config.yaml
dataset: "chords played on synthesised instruments"
train_examples: 52083
input: "log_mel"
num_classes: [12, 12]
arch: "transformer"
head_dim: 64
parallel_block: false
num_experts: 8
width: 192
residual_init: "none"
optimizer: "adamw"
beta2: 0.99
Rows from block 11 of a small sound classifier, named by matrix and row number. Rows with one number within an expert belong to one neuron, the router's apart. Each number is 128 + 32 x the weight over its row's rms, rounded and kept within 0 to 255. All counts start at 0. Numbers have three digits each. After the name is the row's rms in percent of the matrix's.
Before each expert's rows are labels from the 100 clips, of 14976, where the router gives the expert most weight on average: "responds to" is what is common among them. Only what is clearly more common there than usual is listed. The data: chords played on synthesised instruments. In brackets: how many of the 100.
# router: router (model.blocks.11.mlp.router.weight, 8x192), inputs 0-47
# up: expert up (model.blocks.11.mlp.up, 8x48x192), inputs 0-47
# down: expert down (model.blocks.11.mlp.down, 8x192x48, transposed), outputs 0-47

# expert 3
responds to: the note F (100); root: F (81); the note C (71); reverberation (62)
router.3 103:154176124088124152095110104096093111168138165131121164083120108111130040178093105140104104129167143139114143117115132174143083114132118167176172
up.0 089:055111137097092148119141097098172172155116191142126117087238121134091152108148114070167124141159163041119111092103137123110161120143142123147124
down.0 088:177097103130131148154128113129137148124123181126102115145054130145150155180144145119175083091177160105098106121120087135045182064118154078185109
up.1 093:174128121090108126129132191104131199147137113087121125144085076168131169158063155158134071129107062144107137154126113160131131125112127121101097
down.1 095:096167136164142110089114104183079092124109081127114112117175118153112068159141133149080161081127149125178121135154098103104148157215101084105114
up.2 082:171158150076177139190106159084123133136100114202105116163077060140158110172050151146072093109122102159122140122156103099114147095131103140105131
down.2 090:160166179140133169110082154147075095117136098091102160106166153099101127148135211163127148127158107139133127135131152137166110181129130139137121
up.3 099:138116130139125159131112135184093132141131097078081166143055120120113112180063196178065134146152080188112099155158144169137135152158079129104157
down.3 101:144151142159172133119119166141090098158114135093088082146131073109070112206163130163085146133119120190135085136096144121094107179105162153154109
up.4 107:108133151196105068092137083142147075140140161113109124113062155094120109080165113133135138082126131108146118112152130153123159142129175164110144
down.4 099:089092098158153103128116095170128182107089130128099103126183118114118142095101130149087127141149140127179128076128119155140140218211056128058096
up.5 098:132111107106189117134165112065154110124152156093130139107105077156128120132171101171105153083150160114161096075084176120079119082081164154139139
down.5 100:157126103130152127154101161133157122133112097162094133077083130187137107127125140125161178138115084186127094193096118165178124119127138059137105
up.6 102:124123111119135140128109103135105094122146138121091132017151163132115159115089143081105117148118128129126103087135131145152082104137097120146105
down.6 103:096076130123174130087088143128145154127187151109132118114119147125092226140197112119096147078137109144147089159088057083067119160147114143083136
up.7 101:109173159095139182149102148161121117114141135151045093141073125119188135148088188100086072167113133154183111130124133143146091204130133116139130
down.7 101:066095134129133124136126084170105156125117067075136140122111110104152181159156141124124126144113159102102155138104142065130134136165126197132132
up.8 093:118138182136124161100109117099110128127113169131124141112118159090096143109164163023130127148142129078140135113101084182157164114145161088144165
down.8 094:143151197124162121143152102125102185096131108146121063134090110132161136127160136152153099162140094143151161057170104140026153115135132157095156
up.9 113:061137103132107086130158095097174117128158142161140074120255160179087125088164078085132174145117126127103139058106104078101095132117140097159087
down.9 114:177135131099165162106128128051169108144133176181117126119067144153121109202116061154148068080168146141092117170131153188104126092076096126142122
up.10 099:082103098139125076166185127084220106107161137184129093043204135182093128103193101115137179128123125132103165074082148058093129113108143074143101
down.10 099:186121109141164137168168135069163092190098142127121106081073125138109104133147097169138086152132169130151106186107153158090113130113131094138119
up.11 098:103143126136081136134141115159107112138124088184146118188117146046143103115123132103151103133172083154206174090098141130154128161126158118110126
down.11 099:125134132109145136129116098152195129120126097158103106117083105108143146112162130086085126108164132125138200089164116112102124125085138152102164
up.12 096:161157138075139190134058132154114111155097121106097135129061076123172138152093172128074107162129128139141123164142115146145142139174085111095131
down.12 101:080164109196199090112119161090086103132122113115124124096151107079135121153163165085130165182136154162149072134186066127136181129143149082108092
up.13 109:117104128137096114070093176097072151138065107102181145235097143104118143153135095131157117088120167140094094167123108138138238119150177149100135
down.13 103:114134162143160128166130101168133118104126116096121125144177135106127119131168202130154192121099144098147119042133134110152117113155089114155188
up.14 090:130163097159140135111143055159054076123142117175113088112106141104138109142112162133073096112109082177118143169099144181081064153145171114141135
down.14 095:106144171180142143129073081156146105139141105106110161115071142090103180113193121104093095133106112138132134178067070087148096143104152126077101
up.15 104:132125118104071136178128144115188192153124128160164099153208162128099120108168110119149182150167094095154160076126107089138100177157136093109134
down.15 101:171124177088140155092125157161148149087116140157103108092070154119180112170159064126185100114133099072127141127132157171075083112113069161091125
up.16 109:145170118119143165147104122129120159122080105124050138127088086116178147160063162148075091176145095142134104109188123142130124130112064125123111
down.16 100:118151116121149147086064159124106104121123152098069126121118151104098122162151118144110159153096116135131133190102136111153155122134133130134087
up.17 110:082134148113120128138131145112108174147153095131121124052174084145196200125095163026127073180094115127127155102088097162150135127103166090108137
down.17 105:119091146093165156132070150152132100130130153064092131128107180161134176154117126189094104101075150174081124101105144122125149152126149075136146
up.18 092:174206162122135178101087122128115117137132144090116121138102142100175091131034172058122110182168126128114098128212135195152124123171026096153148
down.18 093:149219161135180149143128137172146109114179127094116143093104136082120162138184122121101162109136141141171168086081150111042076187132149131135166
up.19 109:095155120133123129169099137195102081107091098135081125178095121066150127105066163105086094141139159143178142096081127146190143163154096126126159
down.19 103:103150098149156121146121094134099128108142087105109120109119078086125150131150064075071140168145118096150113140131150110124104139110105110114104
up.20 097:176140060150107151127086110166134103146126059126082175138109071132144128127074176171074145146156102206127093188148110116091132121162127163109134
down.20 102:099125124139144119089147096151147108165122149085109132137154086111095136184100204123170167194090157149153088200128145104133166132116114123121073
up.21 095:096200156162122137151149214129136078140130167101168159118153070145140098196097132103108127157115137113144155123152134099113162084081147070158087
down.21 096:157162128143146142105138119078112095143136131091124074136147129216124170108161136184129095112136139128087100103135153099099153119162149120118115
up.22 104:123143128110085134104136115104143168128142099142170071173193178100142133107097075120160104106113082089139145138150091103116124156085127154148132
down.22 114:184126165094097163094146092148140144122142128124097111115118120083127102132127105172140144096170111079122111117207098098112083153122128197108186
up.23 089:090136128088123143127138129099139122118100134127161112172202115074127129122139090086150203156126149132147117127158131110150087157162063143120143
down.23 090:174146190118113192140112122133195122138128161175122120129116122179158131073129138121144159143176120153130094126108145163070094098095176111162094
up.24 108:153168142119139157133097151167108134130055143168094136155044155083150085128067205112108090111152149179170155126155130152197170167165090103127099
down.24 101:056171120144196135137128100144100122143164125109156130142143084076084164109156111111077144159128132121134160128168094100126098130177127166093120
up.25 082:116126148110100125087113192095144174137107161103185144096157074125111173115171074122126167186141167098129148136171130083149105116114106148159137
down.25 086:175148133153066211147176111137128098190157115153133162127125150205142160112156167140147091118130134175146113100128178157123123098134165165154074
up.26 105:123113179091094115091135145091143187146085149171144116131185148101137118056158097043156119166137191089145127092174117163209137180114117149168152
down.26 099:149135113150184144138145146164108124112118114118165118170120158165172138141122127152146129103145088105086146084126115145114124110185160153134127
up.27 101:099120159144122120114166134097099101118146190114132136052160145100103129149164110053130089146129136091125159089106134188129174092154178115159140
down.27 101:146147120144144127094144174121118138132143107161106063129097143158155196133128176161097112098119076149120127118132197164099188112152158124124183
up.28 087:165178178125148128064113155110106153167138122186107104091091155113176077187094186094111058119141116158162133129155140209142131159184108118131143
down.28 089:129153115152158155137113223158147118070097093183116094144132156100067163078158099161112125106100088144111127108098138045137086177169121169140145
up.29 105:103171107086132191125085123120121125104096104166086099116106133148182111131081153106069081156136116166140135092150126164152121150129087085161124
down.29 104:093104119075157093096095145130152113086126064111131087147127111124140189155136093130100136131069123182109155136071090062140133146117115100095173

# expert 5
responds to: the note G (100); root: G (100); the note A# (84); the note D (71)
router.5 107:093143172179134100110107140082178100102167105184129103135150149094135083101173179110088162156079144099132064129156145095124147174154089089096146
up.0 081:116157154129132135109127117070143151138183147145119131131179162163094074110123148139087156145108128128119146083129165179093089157114115085086122
down.0 087:171105115136123087086174149151075072126108121087108117146121073208122143125105137116140127117089152096123143153108048155165193114205120094099146
up.1 091:124146156176137126090085090130120115059092198123161131156154145094105088124116095113149112175137152117122155125136117212113173079100093161159111
down.1 091:096143095109120128115125132093142123106103098145116144116114086148142147128127169064112155225135140157152074152153090118119154098115143141084149
up.2 093:153125124127140116161164118139099137123056205136153193091109126119117078100169077123104153135227187125121158118163112144093150138117173124156138
down.2 110:097119189136118173120137126093192085159097134169180142149126153139094121150157158146125110121109076130071129082114186112077137082162149182139114
up.3 119:169174187144143169116114122095148176113151179137061156174082098093163124118046142070131085180171133144129122153174158212179131129114096138118118
down.3 106:086098128126101137116165120118122096144116095086142149125137139135140113138113132103122221134060126120144112136116131149137151092150108155136101
up.4 104:129075185112095139087148096110142136069120166125110123120143179125140146159164125104076104096079150138134141127114095161131177080087133133128034
down.4 102:114187123133165152114152121166175115150135082151133097114116099109096153088127183112081152153114124139151126132135131118133105143128099107073140
up.5 085:093071097109139100120153142135126078132131058116135132072127135156126161118144172104121107087079111178096123128093102125074148127103124117090143
down.5 087:137098151091189117174065154084151127163146102149082058126109150155088198089085137091119101162096098157129146134064157137087083131136129077151168
up.6 090:131143088133176116163198181079157167123131109112140124133164102139136099083070184120102176163095106096151125130122138088163120181159117099058142
down.6 086:180117107150152137135158120198150111111112166163136169147131145153084114159118159116128095121139164111160152074120155096115127084210099165114149
up.7 121:124147076098121111164069139157153116137112167162173136138052108142184160096128137123143122120152125153128109159153082074173078136147088130145146
down.7 122:150129174122128200054119167106184112105142130165133125130122171112115143156118168090128127130119105069140112104139109119099108106107119166141148
up.8 099:131149116126124129182125171159125088144133129169213097105090127118101092107185135141069181127128110126136130111160071096116096149142094081078163
down.8 093:107118126174157128083129120102111190092126124164105181139110100140120129120091130144154100100172121082116102094155066152093122174145180095147124
up.9 096:081111153137060115118125122141114138070104159112154082094160150119082101127226168135042165087094183130135092126128128090103138189152113076077123
down.9 095:136170091163139077144074117148149146097160177128122122123160088121150117063108136167160081124144140138161125127145151089197136185139116144128153
up.10 094:086130204109113146141151161140114146070129159111132092124160149100094074111191163121079171133147155143160124148115127131167124195154089049136152
down.10 094:120192102126162073136172107103087138092136142139171103121132120161122153048055149118137079148157186106112126140136185101172128140160113155078119
up.11 112:096091090101178072136176134134148137124110061187153148092159177137095180156181077150128167105133138110093131066114129097047135119112157151085113
down.11 110:115062103111142124089132111100144137132190137134114033129083147173109171125138123156087122148105106117115143131127123142115075073130156100161201
up.12 083:132144124150116070128129162120159120108088081160132155087190186124104090088133053144070142159110138115113110058120118126060134090116112109155133
down.12 090:114106123127173103144106123176116152092128120151071109118130127105097136096124183110131104155130148159099121164108094147123139140129155108134149
up.13 091:087103130169135091076150118162144125107150130143113136116166152114120126141178055111117114108105153116099094102092119147125182099069116120106044
down.13 090:173174104115197132121146169134129099137185109093094134095124091123077145144087152144061128160079116144121095152110137128144123106160088100105096
up.14 090:090098151146107097122148086098136099082103115147126116122139191121077142149218082104146134098097216109142117098144113122052188114100154161122085
down.14 091:080093115090166186094165108155134128153183090133071104093113136144093158117095121173104133179107073145140149169086153158144104124114127114124149
up.15 124:107160049129154137129109133113144134107151133178091102120124070122179177095078156108140059152135097110124133111134139112136101127171107148077154
down.15 108:131113184073093120108131120111154150132083090141116156095110127143132169152176103102081147103103093118137119078100103149090097104126144112192096
up.16 095:098146142127126081145124146130152102079118112114184111092175153113127126119168138158065147105089155114119087115110152048078111170126125119054142
down.16 093:106105116109150126120145076116093192103125128147125137128097127173150143099144100133172085113134159096133166144160088131120151136141131136114130
up.17 099:123149147142097103108161158086125143105141133136160154121198166139054094090093139150124141162096121110089094095109151165081101129142116135051128
down.17 097:176087067135163154108101126175090100127095131102111155146142082140183121169133140100144109090170173161109147130174084106141160087191135098151115
up.18 112:148134122143125147121214135096137157110184147122132130104141138116062128108116180142102107124088139128111087138132142129139128139144140152044166
down.18 111:182173118125134134163121148165062098160086135078160172126118131153154119150145097140177116137126115136102144111110166116151170135134164115179041
up.19 095:086101138153106125112130069141125151071117238123120189142162168126112129137140114115137119140159196093128105123150121185159176085139113178138104
down.19 102:152152154133104104132171177151156097139130114128138127115102091105092134143112198102164155151101150200120097158139122128117123136151144096140128
up.20 104:113080153141106091106160092121164147082124137157083104117136188076105186108166092118125106110100145114124106111118124152096191094056120204123050
down.20 104:134152096116153117131118144161103102191181134087122066112145098096126131165102142172072181186075111123158089159095115123110115119132136096113140
up.21 089:180142151156116150156130149162065181127118102125116127155053102129161103176120132144164122139159102152137147196126130133152170151072128097133097
down.21 123:114152125138119140159149151158061142166096087132121159162080053151161073134194075092105090094163126120144166204116135100081159143145165114152126
up.22 100:149158154131092116074131160156157133082110153116108134181174135120091094122094130106145125146187132136151156116140136231150082098090132130130108
down.22 097:114083121136108097105143145098127114130153081093099128130157076176183114143152168130122151154105161098110087123192114131152160098101153103112132
up.23 099:122134167138128155177176209117133160125136107129167105108166181123073088135093140132061163118106113113123077134126152089113083177173095104080158
down.23 093:153112069190137116118122096140116128134069173098098134148153070136131097118102103105154074086157205129080140106132095193162172131184130166137066
up.24 110:117095136138170104113135155152086117143076152126162167115131142088092098127157077123151150134160193111140163123145090093110145154122198129172164
down.24 118:113130143177115222144172120072195108157151124136138081136121176137079128163140151137120128138112076075096147112124178141094084057124172166119132
up.25 106:104102122128141120109188126145113113140109107142145140062153172154117159162186088105094134075128149133102125116091147108090190129116178149148102
down.25 106:124124157119160166080140066074196148167188112130065090100115127105075164123203152118131115167081112117116105117085099145115128138150102125122176
up.26 091:097113070125127193117130106168163083141150147134092116116076115123158124103129208096126060150159152169160107166160125102167127125145099112089162
down.26 094:120136159117147177123118119071146117126111128106149157127127114084088201138116146101100124119175119105146083167128133144084109103141171157158077
up.27 099:132108199152086160094127107109131115065158184126082107154160187095108088109136127079108107147150123099143118121150118204124171085069115071169095
down.27 098:106161082138163124106125128121112107183127096114105105189146114122127116158086143089067169149091086119123131172172133072154159140116078123081175
up.28 096:132144164126083095114153142156123128117160175113182113149137182122031110104129131126110128115149086126149127104119125164128088126132099156126116
down.28 091:142115092152167116168134144149072072136121135172082179151140103154218063149139147123201130143179142120108144157164109160142198137150138055116121
up.29 084:136179159097115095152116166100146129081086115122171145153192120121120100139149130135085160121101163135130091100066128125129082193146115128104166
down.29 087:076106098142143091145144112128065125078112133123144187145121168147186098089119129140166090066143158109081122120176106090146174149142128115081144

# expert 6
responds to: the note D (100); the note B (100); the note G# (99); root: G# (99)
router.6 080:114134106119120141137129134168184131115138115149146103049138102133161172099128149103156121192070105116119120122144114074182074177142099076116190
up.0 119:070136088117125138092133103078123106114161114150155161142135151084110109126095145103095097097058110109118106095144137152094131161164129191097165
down.0 112:094140160137132148133133110119193169095118167123128112156153145093138121113138113044152105152122160114136117089137123077141096148102103186109176
up.1 098:113164117184140122125075147167096059145142091138175122083097156118118122144170129092051102056098101164129158151095157126154173142099125117104095
down.1 096:145142074142156151133156112117134080147106075166131158107115103168159126122118168120193148095173166082124192090103180100158159147121134160138145
up.2 095:106173090118142067157122096130169181093085111192187145151122152074102120105169085113139132129153127106148149084116067097106091109133139114126143
down.2 098:138136210117112089104095100089118131138162065125103133126128129172201128163158087179113121094137071111107139159127181109126156157120157150077126
up.3 098:097141077102164078118154141139126147139101157156126149190148113091063104104106065172152191101114120132116108111110109074097120134098142178103137
down.3 095:113180128151177127132152146138093128136133152084188134162161168094105117154161108123084058082122121136154214125135180144142135099144170156137154
up.4 090:106189160117098076088114141123070065146182102138175145044132156083111121106138143123081107085071132166120172162125173148148161083122121107127116
down.4 092:130104168109075172179147119124138117148137125084122118139132122159138107087155167100159117131131151172141122103154068109133121104169128116088146
up.5 097:083144145137166163123116090090095099118150067154148111086124144035156155126078154078088096150081144128135138093123140101125162151136130137110146
down.5 097:120115076207139125131150063118176118160104129182161149197121133142118080090136143141147128147160109096140128061147097078108183127157132124096117
up.6 083:091195146149085096118093161142098115140124112105149138072127112087119061166114115106153122117154144118098186127071144125171201144085118119122098
down.6 081:195125132158115136134116116141184078126128147140141074120125134181172080135158144111174112112115146116127087123152153127137073103151075088170139
up.7 095:057138150140147138174113111136160083149110113129152069075112116120131140152172177079059136160094096114193147126077164076156141180147148123144149
down.7 100:128137102149132120114157114114134128105063098172133139111117134152137129123131113095203106134192122142113129124146131099115124129168114074156090
up.8 096:096174165193112112111159125084131133159084136112139126073112159092103137164172137151096145125110134118121142147153150112100153136108158170094175
down.8 099:159118124167077155123162158156150145096130118120075133127157189125091104145154189171122122173143094125127141151150128137086141093163143187128146
up.9 103:077162128144135084141087133118148091133116109135178109070154143086112183090130137076082105160057113158149102162113158117127142144125116175100118
down.9 097:149146130155093108094170153132093153059085115162129155188180142195205117096122138097146107087157124120132156109131153092130121134184094123137187
up.10 092:072132192162085177133129146135117125145144117073146073160135153087112101152162083166131180135112132114099088239136131156122110085101143114132140
down.10 094:144131179149129176184113095182104116114165137108118163177151095056108125080094147127136177170133119182112146117144084142083093130150161081146088
up.11 102:147153126101107110106108139128163149146134170157173160110074133093136146128160132120153142128104077191115171144141103141125085144139121150116162
down.11 099:164105123087184171151097106138152117136119108115167136127132078115161101133182062107147139088102089085133106074090120107137080178132137144128168
up.12 098:159170141100117106146101105142036214114087093128101104156065096104106144151102117142136130160139127125068135174143113225152123153139119120112120
down.12 101:144097147098178146147087121095138127174135126114175058119146148156136168131125089125117176200126097127056147154083138152108099131126074129156120
up.13 099:129125200157120094125119087103124140151182097150118125097129118104117121066062183083116105123069127144095119165134127190180157162107114107123150
down.13 099:113130142104112157072137126091136125115089140140098106151091120161134131186136109066176118097082187104136125047091097114103161135114061087138140
up.14 101:112150097133092117108147155119175159122102186116094069071164130096149150080121120101119198148095132132127096159164064114138087197118069140149187
down.14 096:104174109152144087141159152093104111104135132103088105133155070132148143156156066111134186182080060158152158113098061120104110163136166113154095
up.15 088:128162112091144077121132126126212129160074172189159104109150136106132183105155119128171139149164116106137083091134081070142109144130096148137158
down.15 092:127145119120173134113120127172101119112152125119085124135095063214119117164158131094109113173150097099082160170143130109127134124149116160117172
up.16 092:154175121108122122105083120135116165141148115120116144153111152115153107110104147078074102174175115138074155147127060217114122175146142134118156
down.16 102:153155162128114149139083199076172149107134124124125147132213095143156152134116087150160161147100030105111094111074167098170080077086106141117147
up.17 089:142146145115075129138123162102203158106111133167137122117149088131163158060150132130142153174121129143123102086115070158117068124131108144149180
down.17 093:098148137080167084078095186103145164092139103067065128141118107124105071126123075115119137177107111160122133155050162129120157129126138075118143
up.18 099:111147125113132118099132097122154120113089129153160062091116132092101131101127174134095141116047104103118103114141128135128122195142104182100172
down.18 105:126129099103165123104134118174163117080088135137100093150167091197135131074108060124139107126143108106176123068136079091146149137117118126192130
up.19 103:118120107095132106120147130143227170124084191176130094109147111113167170133164121097135149165096122088181118074170084093134094133157108159130188
down.19 109:109176095133169166100173162141103134121114114139078136143136142078115080142193126141103126150129099095140136125080065145083116159131150104102123
up.20 112:085132080138187101152137085148111197124112077154160116213143090133120069142105087129147144117136076102157085072112143107092124095168122147131112
down.20 114:170130152170097154115135110142101097138108158125164161137143146114101130122116133175117123097150070093147179093108182086123170150153202155114127
up.21 113:114146083138150127146170141145128135163099156120129149186164151180088074108127086147165160096143128106137090116155119086082113098157155151144110
down.21 104:221108142137091138089118077099132137147106172139180184102095154127139127116111166113169113049125126136107150121145173103125125181099140156142126
up.22 104:095121124146152145126109077093093062106155087140175112119123132104131120112150160129097092121146105132127161137131152132117140132142133145085148
down.22 108:145153094136154103092143119126141105044099094174113101131143136126158180080127180176155140141156153103142132075167104104117144081164051140033180
up.23 088:145136140104145131137147150141194143118111113096107120142174118112097125104109113136177136120048099080183169087171077099122064128102127098075164
down.23 098:103117112141172142092093154131099104122167138144109164126145128091083177139151139201097145153097172187122160121102109140152090146123134132119067
up.24 104:153119111105126092162157129110170186093099192176078115143190136129136139115147110128146136120134145112205103050104073096132048133116129115157116
down.24 098:125119147132176136133110168161103134144098129132113121168139166132124117197187134191107101146097121133159135167081170107119192149131170117129087
up.25 107:124144170100143102093100167135186166178131114104157091112061161063093162121139158139130159174103070160129140163164107160152099170107113170094182
down.25 111:109118099170146084110087103121114172092104052124107094155147133151136132077138066133129144156137090097120140101088065095138098131093110153129137
up.26 118:110129093126140110089141107062105090150209068156135138139118124102129122139087169125117092136098087096107103108139138102144125134136097143100163
down.26 109:137098141142130091096181094126189124116113138153134095109130151069116141127172154113118100159148139101162107067156105140120125088146115153119174
up.27 110:169093128158118140147142183181120144164084137082099103162101079186145151141112156103167185156180118138054110160183099182154121117067119047162183
down.27 100:130150116096153162153103132124115172150181122085175096086125107091119116175127135165086202185085141164077100145059182146141078138159047069165084
up.28 095:081121179122151132067103097067113094144168063129097103121160133062133167099057172109119094135066135107121089116131171149151141151140075098136173
down.28 103:182145121103114138138135127081185193131084154144157148157102161173121172118119115089151156117128155085162062078159142106147129149141106108108167
up.29 108:109088167159129090129134138133164105178146132137176107062121105097133162111121215117102105145087158146121097171092155098187157180167105142144157
down.29 097:120128149131119088128146094116157097081102159132115100127143077192191097134180140150123114104177160111120055047123076153118117097143097086133132

# expert 0
responds to: minor-major 7th (86)
router.0 074:124154126186168126150141117188115116150148124100168180094119096140184106154108107131164115128176165128054105129152140054162166162166165107114132
up.0 094:113142133109146069135170147161137149089092134135153155133169177134126140105134138123159138144144113129105103170190102101124117087091116152125145
down.0 098:164146135136131140127133095176093118165113151172163131115168156182099103113106183100131101100141182130156188110156148127149125165174157189109144
up.1 098:163117159089120088134133181154160137124113181111157095110135129163143143136106114113137170156161173134103101134165064083151113087099138135121090
down.1 101:171119156196123109111126115169184097140153114107096109157112101110132156058134126152136130102117151084158146154145118104148108155135103148124105
up.2 099:084107101102164130130122132108113087097113142169076151107212094132107101156150098161097159145111142152108174095101110189111151048085181134126110
down.2 100:094123152094124174122170116143167134118133116130125087155161120167151169109121117067147118154117104084099097137156101114099103068110156177131161
up.3 114:043028117117137168093162180140117108146140127097138092078124179146126164089124189085109110156087092171095204101091117112129185156140122072112125
down.3 106:119122113146077116138114133126176113177063166163134154098155142126140131091090073060120116133171119127117147184120169122210108141148152122074086
up.4 095:172196131110121169194106079149090121114157147160137105168117120180174094150140117150156116129172139130090154112140090135109152158167093129149126
down.4 090:139123110120118115092135122120136148099120162096105126088133120012090066113172128126146165241081137138181128151114094202165145106114144169101156
up.5 108:117139124143105139174042149195138157098095072128096112116090122110168137122130143129089078122158141132099187146106110127169156110107139123148146
down.5 103:127157117118114105152128159119143189145111165150146098128097170164095139100144180105108138130128098195174148189159080121126149113204179139132067
up.6 101:114153099144114106116086112191157066149100096157110094149085069132182184108150098127147140161155072101110136134068098128103121130090128142150156
down.6 103:138118160126111134104095134107116151148121194174165141096139129093117192096171124115086110112162093140165096170099128149108131109095179146137149
up.7 092:125112145123094110179087192142137163151084131118148112150133159148129149181161112133071144109095090122119147142136108138171128087103131156128078
down.7 087:091176113149162051135165098102143083149211087174119176103153154106137106138118112125142117105145139086094114164152101108095135102131153046116135
up.8 099:078088139096117107096145134144108103138138129105129098147102144165116161038149116095138127107076133122143120134117103118118131130108120148114147
down.8 102:091164094166088065187164161154139077116146162102154171116125128131109042096051178112150122168093145172172139166128128115184182176151137078117121
up.9 098:172163142106105109190098167150175146167141175138111072152050112142086164095160052204135121134093133175111116145125154122112092108138162131071111
down.9 101:084117130161075152078157146151170137135091197066152132097105184183074098146167175102152142145133125071213107109133135086063110124173158159118121
up.10 094:119118158142121085119128166120135102105176111159162090118105189184118132137146064110144137056074084152083073125124155096120116071113146170088123
down.10 095:110199137166090152114105117102119119147113109173180190126078185113104077169151182118121133135147057079144152104153072142153183104057105123111146
up.11 100:144160087119152137176149105110108139139124110094128127127044030145206158148125082129094114147144117178099194138129112143120144124134146138141117
down.11 104:113156130145091092120166097129180171160089168142163143113140135115149117117077132168094150099124137091154105092098081089080093121138172126139120
up.12 098:122155083141157148154119132198149140130114152139158206110134057123136100164139158122135105136115203132101180130087138147159155161113146122156124
down.12 102:102091129139190156100104077122114085133095153143144116119120189101133122158103098084153142105164129119156087117065203177097101073105188160158067
up.13 087:150154112163069132122140169184097149108130145143176129140165132155104101148190093162132153095091109123179169101122120136110102153138139160143135
down.13 094:161176152158125095110167111086185139183131064162141169171098110139157111127137076155129135098221156079128053135135143061144141165111084134158161
up.14 099:186113079093084126143046127139129133160147095082122089095126063146139177092130017120145124152136081161153152195169123099124119111120118135134100
down.14 104:174149070102138137110170160164115079185157078079137168115137135130112083125141150101141148126199117154137133121183099158104117128147141129126149
up.15 092:119203137107130144160145135206123132137137165147179140140085073149155065173182195147146093145181136176130141109112150134146134138148159146154140
down.15 099:122083174145081196136105103073159128113180148093142116143167199140112163100169149145124100132116133111140107086128116132051123102136133183199116
up.16 097:165163153122150092131081141151166146116111125139133076114119127160182195063146084150123114144107103163131080135108120117108118118130125190125149
down.16 091:161126151134095102073109091141184124153034116140136155056075067111130157121121108152173135059175169113157104155161146111100190087166121157157092
up.17 098:140188126133130104138136088126143105122120143159143157117183062117076123113125111111133140116109094108087115090129167126082108124132117171146089
down.17 096:134097195077120172117122098183133156100062134119221094154093175106118141173136144127174119128108129097123084168133062105113106158151122147162141
up.18 110:146144146120123102126153159119127168120122162173139100181163144140116112148100094129122163121114106118143083090121150104097135126177139135129097
down.18 105:141166125119125101078133135122160104118121167122203084195110163090094157075103151136170118106087134138129092129101128115118098166036129133102177
up.19 090:108079126147159144086214143095122097149171126075121136101146199133078137135101164104128155119098101127124117137093134179107126088140135084118089
down.19 095:123082167183153093154126091128105091138133144091150127150129166113092120165136137110125141087119133074154137123092146168138165171107122101114136
up.20 092:134144131164156099149100179059066123150096142166158096160127157181156097156139093126163110131155116148109078113088157097116103132138145135147107
down.20 101:143186060156078086175127107158117088067113123078121173120100092164130192061136096135094213190147108140079139146144090158128153108163069087119127
up.21 097:156105150170064135079169095130163128125169178111137166132159157144046132144134115160160144085141148162115154123124098158083122102093100128095105
down.21 097:104089159141133110197112137088127118130122127146130149141140150150159151135130111133136119134118182108134124093194076117109097122118136166084160
up.22 103:144187091113175151142167176137086155150119173110124123177232143107077135194095109115129133100138133129133120094088155148154130120164115141137075
down.22 100:133134148087108139052156112126150100115127154115115186161140092106075160129130166122161145096065151081157118121083133119138138126107100167125104
up.23 114:123164071112171123202110114185109172087063093151175186154099076130153081134122099117142085153220158130132128124119130108227155167151098118175116
down.23 100:134111179153122133136106098130152160152127154111161165072103148143115123125122102167115150135056084195111114151064130166165053087087159123125131
up.24 090:116138110155125101133127072218120121110126106209086139183120097076092132149166145150120158108188100119101114109099169114102111146104181162099100
down.24 092:136132205158116152131117133105157160108139168151174144159145185106126152116108164108175112130135105141138086139103114086080105123130120128179111
up.25 098:133185097109147109121120162177066122169089120109181128155157127122099158144132113133081161113074124126160074106151163092107144108168117141170139
down.25 102:136114178098114150085144116147137140106073100146143142090123155101120137116142112074149126096154128149160154158113146112101094105050064188084056
up.26 099:079108157100151128144154175111066122124108109108105118153153132106162074166094090133167122140074122103104076094122091134135088097131162129175074
down.26 100:075158107156113182071126168141155145107147141168167121173149084135147114165151112090110150148110062100148113107097079123127100154070116107104114
up.27 097:123105180148143076108138172097132149144164117061121147110145152124127096117099139074144105153111148105168124118126109127152125129134135087112100
down.27 104:113141146175108148147153105143110100087170147133068094116163101157160107113163114146163181072149108128124157107080179102200073116137104073090181
up.28 100:151106096145108079138155144168111151131068153100132158161202145127114083114127048139134192101128165146139132061156098089142139190192094176109088
down.28 098:109142148069106095125127153158143144125109131151116149191127140100101156133090131191134160129097153129152121194096105133128083177104105116087110
up.29 109:153142042108134087133072124173138123109131082085111121149153091149154187080135077129141132124130130138138151115144144071120110142127098158074107
down.29 108:131150161112149124164148148096168123138037153133157198158138105069096092080096103173140110148160120134174103151151144104132153163143092119117085